config.yaml
model: "image VQ-VAE"
dataset: "flat shapes of many kinds, plain or patterned, on busy backdrops"
train_examples: 97500
image_size: 48
crop_scale_min: 0.8
horizontal_flip: false
bottleneck: "vq"
downsampling_factor: 8
encoder_arch: "resnet"
encoder_norm: "batchnorm"
encoder_activation: "relu"
encoder_depths: [2, 5, 2]
encoder_kernel_size: 3
encoder_stem: "single"
encoder_avg_pool_shortcut: false
encoder_widths: [48, 64, 96]
loss: "mse"
latent_channels: 16
decoder_norm: "groupnorm"
decoder_activation: "gelu"
decoder_weight_standardization: true
decoder_widths: [64, 128, 256, 256]
decoder_blocks_per_level: 3
decoder_block: "basic"
decoder_attention: false
decoder_upsampling: "nearest_conv"
codebook_size: 512
init: "xavier_uniform"
residual_init: "zero_last"
optimizer: "muon"
muon_scale: "match_rms_adamw"
learning_rate: 0.0016
momentum: 0.95
nesterov: true
orthogonalizer: "polar_express"
adamw_lr_other_params: 0.0026
max_grad_norm: 1.0
max_steps: 14800
batch_size: 128
epochs: 19.4
lr_schedule: "wsd"
decay_fraction: 0.2
final_lr_fraction: 0.05
warmup_steps: 740
weight_decay: 0.4
adamw_weight_decay_other_params: 0
Rows from block 7 of the decoder of a small image VQ-VAE, named by matrix and row number. Rows with one number belong to one channel. Each number is 500 + 40 x the weight over its row's rms, rounded and kept within 0 to 999. All counts start at 0. Numbers have three digits each. After the name is the row's rms in percent of the matrix's.
After each channel's rows are labels from the 100 images, of 14976, where the channel reaches its highest value: "patch colour" is the nearest of a few named colours to the mean colour under the peak. Only what is clearly more common there than usual is listed. The data: flat shapes of many kinds, plain or patterned, on busy backdrops. In brackets: how many of the 100.
# convs0: first 3x3 conv (decoder.decb.1.2.convs.0.weight, 128x128x3x3, standardized in use, each kernel summed), inputs 0-127
# convs1: second 3x3 conv (decoder.decb.1.2.convs.1.weight, 128x128x3x3, standardized in use, transposed, each kernel summed), outputs 0-127

convs0.112 170:526510489502493525488503535539514499561512495520508492502508481507526517510472521513475528430510462510484471482457477480477501488508513511472523457531467504518521515519519464513508506493501496524421503470471495490499513486539529520486490427477511505516519475492517461504526535488532498510296554445373554556562568584589584531315521565542475504502500473506490498509517467493505470472491
convs1.112 160:516498560474514498461470482469504467551498487465550482500484482522496486463527530484493524531522404514465492656409422533444562535452516523515542448500564486536480475478524476548494466489475508524588511510494491437480494504459500509492501573479588498480508476520517533472464543556493454498551573533455465507533511438587595517521496459518596515518534495504467468428539480491490437494536
patch colour: black (27)

convs0.35 100:528489495462417550535492541540552447490520533468490504412519475558548513494477469524501515482498511497478531504525573504439501523465483465513487545472576584479494462526552479535446503528527438474473487511537493624510423568493439511452577509511482510473516515489464515450484588497490559471458531453491447527490467416446480551504527501484468465399516523572464455543559475509559507476457
convs1.35 093:483489513542452447473477554494520453558484527502517475526453451537540480517541472500484509501541602511435469437500560523488431543552520481542507493513526459480441558518474468564441455517469540445532419482515467463483575462475578491589555446525582537449452466482556546539507548462454451459450439483543500548483448529490489558448510501499512508493573522486510501534535511525545563524468
patch colour: blue (39)

convs0.88 107:429397497507512543474465478510496508452512602464451478473494502540490495529503453524498470482461447446520431464449540553576528437502545435488553424484500428511538493492465503539495492550544499513511463504492536488492484455580484471521482464577476541489547454441544522524480498524486601494515550560475456468541489482488506510492525556573572506539538516511471581452462444576525466506455
convs1.88 090:517429540502496459483471506583524440458534513567489478475509521510459563536466461500556497549527495474457463538575533574475526458452498471552495473516511561559522497517508481574507525466483544493529424509487460510484527529489528469507511615599557454521445518503431517518529513427496544455503608534444493478549508503513437491514523523400540478501488490532518530501413527534544479460476
patch colour: purple (33)

convs0.32 087:521505468436447413547519522473415540511509570508510473521491497530421603479544505496481494476532531468439463467474514533502469600488530455476486461495492449560495521453476493517558527529470510521483504579481540516441489519508577533547506451533503401529485511490534468493415478468469506530439547476507487505549538546500527498497447459509512476474615463515601481516532503525514467493417
convs1.32 065:524466518468463481543447495492471470572472451440555464486444490491419473478526490477554460534523468464491491473532482477447506475464521460519496477549512554527552480438503493561538493523487546497535486428459530509577541508541417492523467566493573479477510499408439472548529551555414536430511551488544533511501588444433484515448450590493558480505525492474448517480516482500529555498447
patch colour: yellow (28)

convs0.85 133:470507496491502553509551480555524546473532492476474460497523458499534508473559489535526538515546319493466447563504499438539558526451519568513519514465477548463616472521489482539503486498512527528529511454478512548503509542520502519473561448452496460497353534492486546508505478450497510512513538458537490503462469526495475417484488502477512567535457546521559460446492522454439477483458
convs1.85 120:526505480518546483419481518439502544507500471565478474510489493476512537463354478539512548459586374504501503514531474459511521489519471521475518466495482478472530515485497510468477533477466508514467467507469470502536495485462488545481551591450476502533599533507481584481498470516490488614577538432468486477477433484526475433572505468487491433466542479500475541498459487460450458511570
patch colour: white (72)

convs0.1 095:493524504473531482502535518544533501489448508454527459444458493512549499422484495578490496557491479493459454560489526539565561421503472460477466482484346493526574481517557504506419526475556476473553455537563528526490449515524478487493542514545450493560500513382492570540502471506513438464496467416485504505508524561521534487481487486456545541533522462588489444492498490509477504528547
convs1.1 086:500492542511509467358516531503536485453496412490513440572530426555556496438472498549563501448463496504466487459446448518470505425436535473527482509531491509560472546464471452553481527517482541433486541479491502496524483458489478536486600515601411509498519539491532513521495498460498476476581498452466539518569516455484514453490459513547506539495541497452580523503526494550524539465507
patch colour: yellow (40)

convs0.117 086:538478483509553450504446479488479510488460491571477505421527582561473473478538441470484508529512504471468482512500530493494517496477511529539514455490498596517446537507450539497471565544488521507499448482499519486558526597607493495519501500465550459527487540559441407511437576467460470499504538543505434484484558509474476449514564458491520477525550514453489476521468550341474504506490
convs1.117 089:516513514479570529483486508549491492546505481415452508527489404550429538471440521491397486530585473454455510511508577489477574489516463534488472492525527431520482482504504510538483583577536529499483368533517471413464454495462575430502496505473493578539507442461502475542531542516451453525464472532468556474486515519454507548472537479538499524491563526529473496504491462520473511523517
patch colour: white (28)

convs0.76 125:508500555516613440545536473514489564477493415481487501486511460544526519500482510470508506536466552461408474452496524555435496498474583496436403563520537470539542501499474534434545481505471496464509464535544501561540515490458537477371535559443506508507474489478492512459511497520466540514499496519523466616474482484452489575469501468503452455487539555577482519511468472491510517451539
convs1.76 117:466533523517588511452517596486509485509499527485573549483473470497501505498518512433471508471517542466465517495553562603473399486543538465508468484527475517452474526526505524492502428554486569499548449396534508547509533502492478462487552504481522492451518517508521489582528570550511478550435498511539524633487475517475539508492542437470486541535554533515503439567487528543523553523532
patch colour: red (37)

convs0.79 099:450521521552513486572498481501508533512487486512547471518487547496487491489534507490467571598477421470464454479551499468507485531540481534492519473523326370533498502463466582552538505460518491568498532533381509561519550454535556498525529500493465519487402536511506516407463429473513510488481581488500504492511483511512499489485475494544506508483474505505522449508463506485533530496508
convs1.79 091:461434508559570492418496547512514494493493490504501494519501439477468518457478502468552450398416423490506496467463479435475508485467520559520552516526380531494536524504473516491536506505519550554462509404383529547490513535468477465463484478543448528457588463484453461543514438507496447527606533554449499523541516450491534504490485537483497518488558505540507485514503495467466513494549
patch colour: orange (51)

convs0.29 074:497560468358499548480521546540502433477565492464581402486466461463520468445511509466540566514496499515511492498515485538504419494528524559453471459528485549490463422499518552480550458610527460465429505506509549505448481544467618559540465512500505464524474485528522444529544542465463547528504520480504500514515506493478464504482498510428482486467554533546467446545474523504520475482530
convs1.29 097:519492495527534508511475494550503477479537485540500383546481527424446526450557509417502419427535495518483510477551489590460436475510516534532495461525516476533419522523473561480527556557508505556482538495467544513540499503499401507509419406478498548463498479549518564499463487495510525567490515550552483559526485469497481547480544577577468480511449474453467503529470541475522475480554
patch colour: red (53)

convs0.109 130:476503517494513475481431548514540514520518483530550470490524492513510515542316492499522477468453271550521453491561519445513519412557492520479551438513457466521538521507524542537482529521529499542514477522481446489507492527511540539547542497517497519517466492492523496535504583499507471544484508497465462526488568475470495464511499466504491477508511518535491462475522523481464447485527
convs1.109 129:502519477521478477476499549487523538500459490462475500516461492533454553516533513448524479492437287572508489501421511550501483483510569497494554467503451504574555458524485595511538490451517536510483463512421436461512495478503535501500538511483494548421490490502468498530485506527505530419439523485495508516457557413505507502530515488503491526463577543471454489438504462494488515510430
patch colour: brown (49)

convs0.72 149:518494501491509483462469488430469482456493446513519499508502540506494521612556517497475418498464251510528509489534486599492494527497536488515527523481569482530524475467478521501516490512511503504548470481440469472488515479498496508441453423521466510554415487516507524480511538527496471541527503491500499530572541479542522592439487535528510431483496523498524507521527515509480491521530
convs1.72 141:492495484481516517521501458472503509488499465477539503474493468514500492569403484517481485535513237532532491499505488633494513495510478512493514537491427505475520491503505554447521523490525490551507529528513572457524507530512507525520568591441481516544486505478507542465480526468514531422543458494483500466513537499513501533584475503467502492478511486517479510465554483505501440513512
patch colour: purple (92)

convs0.127 077:509588507553479499554464388543533513474473481478500469519537452468548497541555504495472485534444532515511378563563523426524518406552528445495562528515476530551503490463531503537476487470498468487502482504498516483552512473521603450469481451490466454525453518359534558506555509532486518495509507440494457520509542496489487513521490487490556489490490523559492409475511550462467545475493
convs1.127 099:520537492498512525415457488469493447458473489496469491438475417459539531486461521540455546472438464550516479482395482453510474469476484490507521585532459482506516552426485480498479520529494493490458530394495566491513490472519462482557454600484482505515448555567441548524440424458498536434417504462507568513506542546465526569456488500535549530497569478474472485491476463499440512509481
patch colour: green (45); yellow (37)

convs0.122 086:511558511486513519441520497520530458453485497545456485535529465522606477535492520453494489511484465567524428531505494459521462523517520482519517530507531424468501466512470542503494301474582499480498520489491474531561533493449559520456522484470523479498504491523527552510604456466509480506516492494528548512470485524447471465508422538570524478531485542551482453422442505421546540511478
convs1.122 081:502506440517550503501475515526489518475492505539451454502470580475609496501532504480498508510559505508506499479537565501412514466520531482480523501468448507460518453503484515543478411424503490534514579514506495467519483532545459535479517460559522538564481500559464540454469465568608519432489561467607459478527427524481533484535435451405468503533444500537521496412521552513496504487475
patch colour: white (54)

convs0.74 150:476540511514506536271478537548535522521497479461529481506528527521502472493504479496478502445517489528514468464557516449528540443352497494501537476506588494519535485506525555501487505488525477542541510469377509546513518505502532518486536564481427515513486508499515539482518532461482506550477523462514498489493507542524505380500503439492524535523502529524534446498487506476469461483511
convs1.74 138:511508460445531521717497477465518510490509447492474472489485528527497522529538504490486528525548473542527481543478514497492527483681490487491515524509407501514489505502488526529493515488505448539388508520448550531466502447482470509468545425490497486481478509534523505518511544604489468535497504460471518523492476497534468496526539520491487502489486495536490514439509510450487401522492
patch colour: pink (35)

convs0.100 097:569524427489431410495489442477517513572470464479484470522425490461442629500512526539516469478489518578515464544542503536480597495505465508456503414515513501545571494478565441467495628453477439505518491513500487543446474473489517478456477524515477490491557470509497503473507492549479505498551495526516467447541561471555472522507494481510454509523533394538498505531457501486522546515545
convs1.100 095:559497574453442509481499482520492543516516506534504458480574529506438432541496540552523504542497510521556502418518451453519554485433511521506530463493505515564558476469458475490487605447488493496478415500585469537500508507565513479503485541536511484541517513394523551557481432434427540451452520558499513565526487542542492444480451457534504541495480462446542541477485545471563488453510
patch colour: black (59)

convs0.9 091:530513531444465515485500421527522528512473490508499565563479526551588571515448572587537488443504552515459444502559578472528511432446489490461464464514555449515488503427492413521480543459516508488496502524523518506502447496494443507448539525537464541471518539414526550488490475479531385518497514454515419485500539540561524482494510585508538482461442493508508505442551495460520459511464
convs1.9 094:535548526441466554541490470459536482534496482445501526397490594509569462443536508574408635547500611476501494498477490478489505481494488533492499528438532539498510522478511475507483474458509489441528467508538461393486521516477545461569472495460513479493412503503477556509523490533429538499438460480524517584471505483536483502516544454533512504525526499497518485438550511508506504540431
patch colour: cyan (48); green (39)

convs0.31 129:463494500475507489531428487581543512483470377490503472515514548531456528483447546466489486497453555491517470495480503537563508522485494423498542494589484459519625461484540512528448506524505497486502547491462463552471491551497487516459549508518527496445496467419518537491510546440465592428494561503507502556529517537460551478480499503567527448466536516509599404445496482482464496498442
convs1.31 115:471493513530447478518533498509505473434477476483506525507514517560511442521537507476540544475516588504456467499602524560533525530533476506515476512514504480484491529506498493456464471546525531472526565564493465531507514513551545485510584610517490487508479491489532431587474544537466435436401557502551498504498475541493595465450513499487536483542485522462352434544487478548500523521552
patch colour: blue (58)

convs0.53 114:519494568538539515541493514514452530513503543430456507522535467479485532521443439575476418512492510459475527590402497530514506510489532504515466513484532507486482471630516422486490510543492487529542495466551437500466492476472439527545489522500464463546495508522503506492467436581509479507569446487519463437508439491522491527525498524432505508623481533484484431622452477488458517505483
convs1.53 091:493524476476499512469520540494466554452508397523484510496546494518488491553487479501523502445437572523505503481590486550526485526510488506480496524449557465563485515557474464510479531579519520516446517427569527329518474494477532518410509500505556531536503539478515504481531478523521467480420485495514520427489510567511476540447482405528503537466603491525490474462440549509503476507464
patch colour: green (69)

convs0.45 094:545541524479522483481478503503555511440486518531522514492533502537549463498484482529468479531464462485494509495534490498503465416496533462499525472541522513397529454497273562425483404496565580558517445490479516501582480537497476428477524475495553556506493428482519552486514570504541490527498545522523514507488526486504489521520478559546498511499495492520513462432502480498485492499474
convs1.45 087:485539476464562487530497548477513516474482544494518459526493555517567541503517521496513529486580534491573524494475523492461527525454467492491494491490449507465540486534586509471482462468524504541475493509451480422483505484442560429533521480533554430534479527545442459486463520509582533433470508483623484517439506569487521527477502441396429463473463514526534532421484537532413501510412
patch colour: white (38)

convs0.33 074:468489484554529524539494470495540502509543483472601576430480446563481448537463499497484540565533541459478498540520465504512477448507528520495596441494505350486499525530445535411492474442583495574483499552540486524498485484514411492530553491510533596524482459547454508458441494456498522477488518440500569513462496478492432470489522519511516485514537502531490430535521469509478499475507
convs1.33 102:466505495525477509492529449546513517485509501555528571507441538444466542521426490528495430503475528471499491422426512496489476448463509488517519469519434590418489505517446524526475481460499449572492454444461569601541512532409482534455463491531532547453487490468554467468461506497533539354510552465497498594493492520497464413499479483484500493528464529494510494445490502475501474520541
patch colour: purple (34)

convs0.12 077:490521519473479519506428483502454451461424508481533470472529537499490558493527565490514523506520515434503480483531472508501465553505405469448559469511502450506562575428529504516569483514463430438513525511490440522503538519446649436522421493523534506514499476509528551488488513459482525504504542461497544491490465562468583469511526541501474522570539548512446575414463516493525445522454
convs1.12 098:505529502560532480490552506526517474458445452512532444513485503495533557487541516510494479474505471490557478547478521457553514613493579488471483492460518490426496458472485476539518514564520459449452567493564437496479436513531433454515503468486489501550489522526449444618426557453523584401462521474510507451491540442484498480531536488512549487526580595505532516529469543505481476466509
patch colour: brown (55)

convs0.91 102:571484515482429572463533518467513460440528567459472505469435486488522447499578454468501518425484508534539496569421540544492490563475539528503561540528509575456529471519479479475537547509420497505528568486485531520499469541577499507502470503558424509498466530524476413531506456498516474472517572502465503468505445528545482530522493509510542451531500462451547522468456503449423426579435
convs1.91 085:496487472429403500464487422510503474457513440494488479532595536496517565539540429468524533517497520541558493470589467569496547524546478513525483511465497483428532478494513460467550545491500512485496559589545487531460485490495468484526490535532494455507530427511495462506454460515549505489434559478510454517452394481522399457480496488535555534444445420511496508485526525510448440481440
patch colour: black (27)

convs0.102 117:521485448562464476529452561475517458487478477474509494532505567500455472479497507500506473474551538511545445524525539520509462526556517509445528438503478464468561498530476605492514486507429460516541524494499444552522549491507524524530512489482557431523524436463456460480433438459453386449557495519518501502531589473515515514561482472475490479499473444449485499534492575484547507531656
convs1.102 106:521534482454500499462508484548517467506517512503497547498551437537493585499581527472488469492586517527466487449524504543493464532458457536545460492504463497438518478484487498611498474479481507483503452480523463592511498512495460484542490530517456492504499507494481528547522427573447547549483478558465466499541520488530471421433531524546448541502474492527582513405510520502635510461611
patch colour: black (57)

convs0.77 089:478498500485515440495410549529446454529484534480426527496469580497535528471583505494498514488522489468517494507541518484511479506502363482526579406456501512560459547525523473552506515459511512531502493494479517484560454511521523475505467512481512442527502443460492475532463550476458559455512501535506510450545596526478543497497560464443440478562479503477485494477473631510476607483465
convs1.77 099:502545449525487502509487476529493539462502522489475481498530508517547507518372558506492488513536470464484517509547531485539550542498596490508490519543502491519481497535496516530445464471466532527497497443482459477517499498536465458416477491556524565499529566541493458436525522523517414546483511548513475494457552485453534441475474561566406498547460468489462450438386362521487493513440
patch colour: orange (28)

convs0.58 083:500458535502510499516398568482451544493455493582507499475525504461505499467489522519530519509551548481422472528513564525541497531545455483514530431503485474570459452499498510439429538501555535482514518492472534524574453466520504592477496486470489532452544448491530583462519495487443479486540503514461451464527582542440480514528540452479416554489380470547466481481546529470448558492548
convs1.58 094:438498443435524503509479503491481489557489472371496506532467504512471456533516512519512519481503437475478527506496561450497555468484600481482473451482488490599582458486509504495467472481541458476507533482438539528488620519435529457545470552531477510493461481467447511546526471440462516501492545512465502508481579479480483460514571434480430485522588549453469502456514407518454498502479
patch colour: white (35)

convs0.103 102:471459389421581476503480534479432564507496482479478496459497525488526515530570457525510478473507514495509538416555489491561556510509498397477519508545493503457503497535456502490482463492402517528504429539519515592454530498517515505461530519471532473523531435403500452457484504536465538501511535551489487498474510542533491514489550441503499512515523478539516577580508435569446436549571
convs1.103 086:480491536436564539492471478514491534521499479522462506544507490467504494524385463446525482529487459491470500481521486508486530499499557435522474497500518485462533440507522450506490471481441460482516469421495590629524511476514510492615581457525479491512475490566516479440534433432491581464492518516572481506531520460522434414479435501487488477533444488472480519523548502480464412453548
patch colour: brown (50)

convs0.95 107:501507461529527543499669481530545485481441485579517534494439527454553550442509476481472466476507511512485412488483508508436599461473438561462531513496494534447444594525482491495526487494471466522517501568508540501431488492474509508549457483483563513495529494526547521531524555487487421520488458499443538500502519501500434504523541540499501463463466518557469453565443486463457427493555
convs1.95 098:458488509485469492528603512589538524493442536577449503503526466482487456528466491524488471481557475486483452531538487451570565493490523526509504526530564497435480468498545525563507500527507474507478467519507499548567503539496504485506434548477526519480515438455500531435486494485544427527436431507491513501464426475522494499339519500481517525510576513442523508505485464390547454503571
patch colour: black (34)

convs0.71 086:495522465522463474532463545449521468551502512432477542578602496441548420509546519482527488407545570460466567490472511517508532474504474541544481544478509403539490489470488480464478502535586487520504490523544456542518434424538496526537518510422493541564518480528476429448443442477514556551508538501537510487515481464501500532496491498514509524488474488461480407623512466480457491486521
convs1.71 079:483472514529503489537508587514463483491511482522616437448466481471567560507456526488483467574486601480496515484497547484504434503520471524539469520398599486569442490464560499481513474526531518493525485458527552446522484483412489499458510413511516521518512492507538447562482449522505513588454516496578450447521500513490509450499481525502445500532533522563462492581458552527470505502530
patch colour: blue (67)

convs0.125 112:478505177524578465484479509492485582520473485467522472480481495480536489528515506507533518541451522485450515474536445493423515511481511541503429499504514541556522480503514507521527510494488496507488460547537477516507522502531506525478497495514482537508491477474521552507498467510550458513513501454507516546481498494536501498518488495552478511496491562517510520462469520468503458503510
convs1.125 107:489512577489556512515475481472506671509424570499512521540465506480487453509447465510488492487480524509540493422443466464564542502489535509494471505476590463555480518536515504513519492509512448525529489531531458508507499502511536540538489464516456415542522530531457537531515515444532491563472502465494489609489448446516488473492605543497378545504543500439510512452465507520509491502546
patch colour: brown (62)

convs0.40 096:506562485580490478510498472529582482442494464510511463461489483477524475473474565491544518486447500516529457478537534512513494457498540506499487466469489511546513522483538471527521484485548470461497538463461541505480534445447663434488503468485449584516536478494546532456544453502520517445470448495526509507513504475524515521514417460508515562510432520618457387525581530484490529415487
convs1.40 091:469425504544480518470517511493512525457525580515525530539545506466547513511548474487457521527425542534482459437404527524509492481529448508559472525507489530465464470518485508543518473470488529455521502590502555496512478535530438488531515663531491460513507526510461382577505493503480531480500448520549534470498470507474624577441517527564558495488470516479491448532486491505510539497487
patch colour: blue (34)

convs0.7 075:499481507593551519532476560478540498493499484497570532588487427550411455557520499515490456494485550453454465509498493478488470531552554523502598507527515335508524481449454474509536471457544538567499508464512509522466551436518516511491477430484476580483481477554520403451463419480559508508513568450510509511494504454513496494494523474535481513492487516542534434525493493470491474499501
convs1.7 099:558523523472511474469451510384469508501494523527480467400546483554531551471550514527501586561523507529533514550430479482507463526511513529494514595443543482566545530443536513465565496489471486510498570503507425501537484466523466440546516531484414438589480536507459479568493439507486476447506474503564525522496528471500506578515559510517488492519567450475452491500516491487539467515411
patch colour: green (66)

convs0.49 134:445507513501494534459427507499506548463471469476518485487482430513479533472545503445480524549432497498532487482518475224519481516466529538533539536550486532518515470508517558493480521506531482533493521477503487508483502508489472568485508630522496522508513491481498542445505532495508498474561537490492478559489496477497511540517558506501493479496499544477518440472549520455517435504460
convs1.49 129:509521468536525516496513490475527480524505462493472518527463465488480478485483483480520460518522495511540506588449495250483530534509493511480524535456427460456502513525507517470504520560535476522633539508508515498506522503516505528508552502477467438515523517495493523474490523492517474485457475465461520527525478542494499525374527515474540518551468492514464499515549491555472395505554
patch colour: pink (55); orange (27)

convs0.104 117:535517455402505500532320498528535525477513489478492510478578473465531477443553474483486453489533534517466498441486549534577476532530507473517540448531495469468483522529529510466515518546523570533512525450495485480446471516440526498465506495475488489511514501431498455469512514444483573510447512486501489490512501494421521496479511516561543507503548539447566493566567617531516400511476
convs1.104 108:490509480543523493465523537460515569522487467516540528487460557503550518511471500493522437523546452523488479512561561446450496535512487468523482540512507507441497497442517547556497504477499578587470516466514522549596535464503447493555530511517529512508477465540534510506452472523512500519545495417464540388520479552465473415496485600454505502481421551554390429459472480458504446542470
patch colour: yellow (42)

convs0.123 084:494481568518398512477522483506525458521483467494487499499514514458565616501503533475558456478497474550470444462555487493575537491499520485467448495495499619534512551493545459522446543524452456453497495513501511518550439552424614519470499494506470419514500536562455514515545475461488516543493416568509479463439526539503531478501496474474404531503544458548463486473545496439502508491486
convs1.123 097:473504432461428492524512552426471448517500502531425431493491512491562446485491518499509564482546483519527505543514507517513459436542466504480502483480521476553481452509475489404486500576477491478485457512479526533558550471566404529476467425512527559508486520433572486399517493487478504594517456517543526416481493534434508529534485413553415434472512476481476523481504468507478537513477
patch colour: pink (30)

convs0.65 118:648520453487542499516529502502482466501507392504542526487469520527508554487470524498490493464514464553479458556498508483523476581558466483485550474494564531487548519484531532508515556497434530534482514508499552471525414541528512485481539439486513478463467461478461488501451521446509507359525500568533492489490545410577507461502460480560507466457491441491479452473515557448517543556453
convs1.65 098:608476533429482524528516538471491492537497526518456520480500503560486467482423517476478434525499452574498497502545470492475460535443492507498574551526503499494536489525488517525543462527493471561497507428527564539496499500482550487532490509474526572530503537523560566517508481532498450457466460583473509487443499666537502485488419468505535512529488498569474462449586456429534491486441
patch colour: black (44)